A small image classifier, trained from scratch: norm layernorm.
Rows from block 5, named by matrix and row number. Rows with one number belong to one neuron. Each number is 128 + 32 x the weight over its row's rms, rounded and kept within 0 to 255. All counts start at 0. Numbers have three digits each. After the name is the row's rms in percent of the matrix's.
# gate: MLP gate (model.blocks.5.mlp.gate.weight, 768x384), inputs 110-164
# fc1: MLP up (model.blocks.5.mlp.fc1.weight, 768x384), inputs 110-164
# fc2: MLP down (model.blocks.5.mlp.fc2.weight, 384x768, transposed), outputs 110-164
gate.245 109:151185134187132160136156153146112143113174060146092187197111111085130150108156060124128124069136155126122160131118073129169167110120138111184162140100118174127084121
fc1.245 114:121226172127153133177123132126114171122135105195055138206157113121101068158129066159150115124124192113147203068098089120150146144150120165120142111104106169095073130
fc2.245 113:146143155089131123139090130177155116181100139135134119133113148209122127158188104121123129085129153078109153130122118099066114185086139072132147131120096093101067121
gate.246 114:147170103127148123146132153101149126108123099169155115129128085120138107092129070148153158169135117105128121110113165159103143111135108142093156197126084074161123228
fc1.246 113:137108106103104165159135168121099110128141083096183120118100130110128161070101150076185126143119128099096129161102146175154115135147148118070068161097077123161131198
fc2.246 110:102108107185141061086159116151121125150101191201176222161134167123121109117064154197124148131071115118102183085123065154080109126188105120136116097123151080099122118
gate.247 098:137128202162135166124176145083132116175110135173102129104153081114111110088113069124185130111124172129140119116129157161194151186085097135150148108192089140124072108
fc1.247 099:116107066164132104167110068156106120170165139119106140167119109094143160118140174167177081129124064161144145141099165108110074150158156138154119149101222155159138140
fc2.247 105:151150145181121179113161133161158096154227098094167094129192118052117126106151119131093111138130084156124151125155072174110137145140132110118095170113110067138097164
gate.248 127:142146100138111127109189120101094134143130133200076144155106099103084104138123169124129087076085146090138093113160122163080198109142200160149144065176138097179134096
fc1.248 118:110104123135159170078163105127148105067073143073140132151064157146116110183124114162162087104101091102184103154157173088095146133112130087107144097147071137167134165
fc2.248 116:073091163129127130071096094119169136126079166152111140118130180190158131089090187134099130135111199079126146094038111101154171075200112109168125135133164178143104128
gate.249 113:103162187083182141167073170169092138118158121167166099132145097130137159161071164156155161040084139157123146163102128098127099112085101071123139159196083101113124113
fc1.249 108:146147123151108097139121157136104122095139059084188125170072085140132134117138112155149139115125154117095120101132141153100170149197139143174136136131158151106127120
fc2.249 112:118087120134090141125187144151119133134092117150143155122122112159075127106092134108168069169128121127137190111113096106091153104111096118163089128133098148040135154
gate.250 099:089131087124192137026154158148123153146143130196158136171075092141115069122074145092080157162192122090163145136127130146099141157149115094110158086112150124137190113
fc1.250 100:157059125178085207141127100107110099107123123100106076179153038155150170119202117100115150168149126102150126136129185121068114154116116158145117171110121138142149157
fc2.250 096:158152077144139133094146182151160049167094136164161107148129161160175171105074118094136199114156114087137128153033110133125091076117178098110126141087139123123140132
gate.251 103:123158114085171131146156131098137131089155124111119192104086085116135139149171125108111164131109153115117082114183147081042123140150158079102166147162157138135112090
fc1.251 100:112171135106116195078178204137117149101100115166125155093069136110147144185155155103182136164119090160165134102094139104076121153136135141093141103106103119142183144
fc2.251 105:103144182099117146154155139167138109122107115122135083189121079127074082084147162148082132100144202151155164157163133137131073113100085154053092078156118080115109112
gate.252 125:076191096074206185145130160158092117126121072151136137113112119100100147131099135150156148150090150166141111165150123122176135173137138132090129126177136141146086098
fc1.252 127:109136148103184141090125116145111097124131104180080167102136084155104144128134161157156103128122142153138148183106091128112110106126143105142111173139148114172129174
fc2.252 117:157113149167161124103149117083137097113078120153118087082129119115083172168103135137120118131152112180083201179089081180192202134120153154077183151080118101151109148
gate.253 033:161090093103140172139096151129113105128112076109149222139111103142148141126166100101115169111079131104139144155187176154149168134118158174158126041144101054134115116
fc1.253 031:145145156146130150129123148159153084136137104112099112067117076149147153094119131139102132139092080105095130147135166112096142142105124103111168076119157121085115137
fc2.253 032:135098145113193123059143156187112098110138093149163174158136125144163113114179152083071130176091068184125130162127103071094116126189113110117083122158070135166127105
gate.254 115:138089122231130151100130142092140146097117091159088148112088134119104156091088108088129103165074127167124113129077103152179058174091136144150112179144102094155156115
fc1.254 115:154123091085146096088141065170087103125135119061111059142109098132189065132107121184142103161154123114101120114144139176116161125152083107129174067133124144147123140
fc2.254 116:126160109120120127128158127079108129176095091117057124146128132124114138128102086152074135199097117100090114121107112126124112119127117100126128185139078144097153175
gate.255 109:103158061099200139135144102101150127147107112136067111168155090107109121125138133097163143106189107128169174112120176146135118115108145112170102068109091109143095116
fc1.255 107:126078131160067184139110168114137122131122089151184035148145088122099119152070114141091147130107106222116153174140125127128135110115130123111157159116105168124122045
fc2.255 113:133142112159180112156155198122094112139156152187134208128137202168115143144132164129102090121156225094125155126092106121176110145124143093108110138176065131129106106
gate.256 054:141139130158089152066119093130149127166110066136113140090155131121067143156186130154139119096069115152112073155148146124142150092125064146145088120079143070156125142
fc1.256 055:086108105145160124189106164077134175181096126149152116102122070157075125115110082135181153098111161101142086136063091154185143140108104166112179127152128160145090091
fc2.256 058:121174130186065163131129155096072143074153197108098155089161129143134159148124151088087074148143132132181075182123170070127110097133098121156099165121102133152168118
gate.257 118:096143147130134205085158114147103120135179125147116124153119092111080120077079117100136162169126145085111146176125057168159174153163120104135100090042148134072154111
fc1.257 120:101090125156130107150108083112123127073080174109171119155132082094099108145177121144121151132101138116184181106120159069149114087136185137099086193163116108110072104
fc2.257 117:147135150099153111128066072162151133146127155081146167125128167169146114153208142147067134118158129143132137131148143105143087163113130078131128183179119120190099094
gate.258 096:144123181152120148130165096091077092164054072132130100111176125083100141144120170155144084163152164148212080132157116053202137120153140147117129137099095170177088107
fc1.258 099:088129179095077124153134097166143124105160110137112105153142134149091142127115100150111110124115194140093165122156131129176166092064123110156123133164107114156155143
fc2.258 091:103106080179142090104155143138098088157133069150066101116147111136118143126181113112090130088132163076107110126112167188042148152104140101100133094093201221137187097
gate.259 116:117161136141171165145134145095136107155135100129075099201098092104115158097124133134109080145126115163153128123084132114064178087086103170127071125178153127114153064
fc1.259 119:132129148152175092112093088145117108128101101134127116111116153189156140111164104094106103118132107121154140183103163109114144099121168196146058186163126128105169166
fc2.259 111:171097151123172103192123132128152091173072107064109094207157104157146076062133154154081123182117149125111152143086091149144132107126149116150133184101097161169133143
gate.260 116:095155136115181080127137093110113164097134148218106187145150120083106196143111167166108089071140100121081158172124131120165151142092086073181198122100160110140116171
fc1.260 121:158206111156145098128144101102073103159144102113137134114152134089075130149146123058143118129070088159089119126127161130105146131107125132085136153100124135105142117
fc2.260 109:084145130147207118148071137150091166128074096084129142142165061141100187176119076095149150104145099121125115141143149155165130146145151131092103124148076102172102114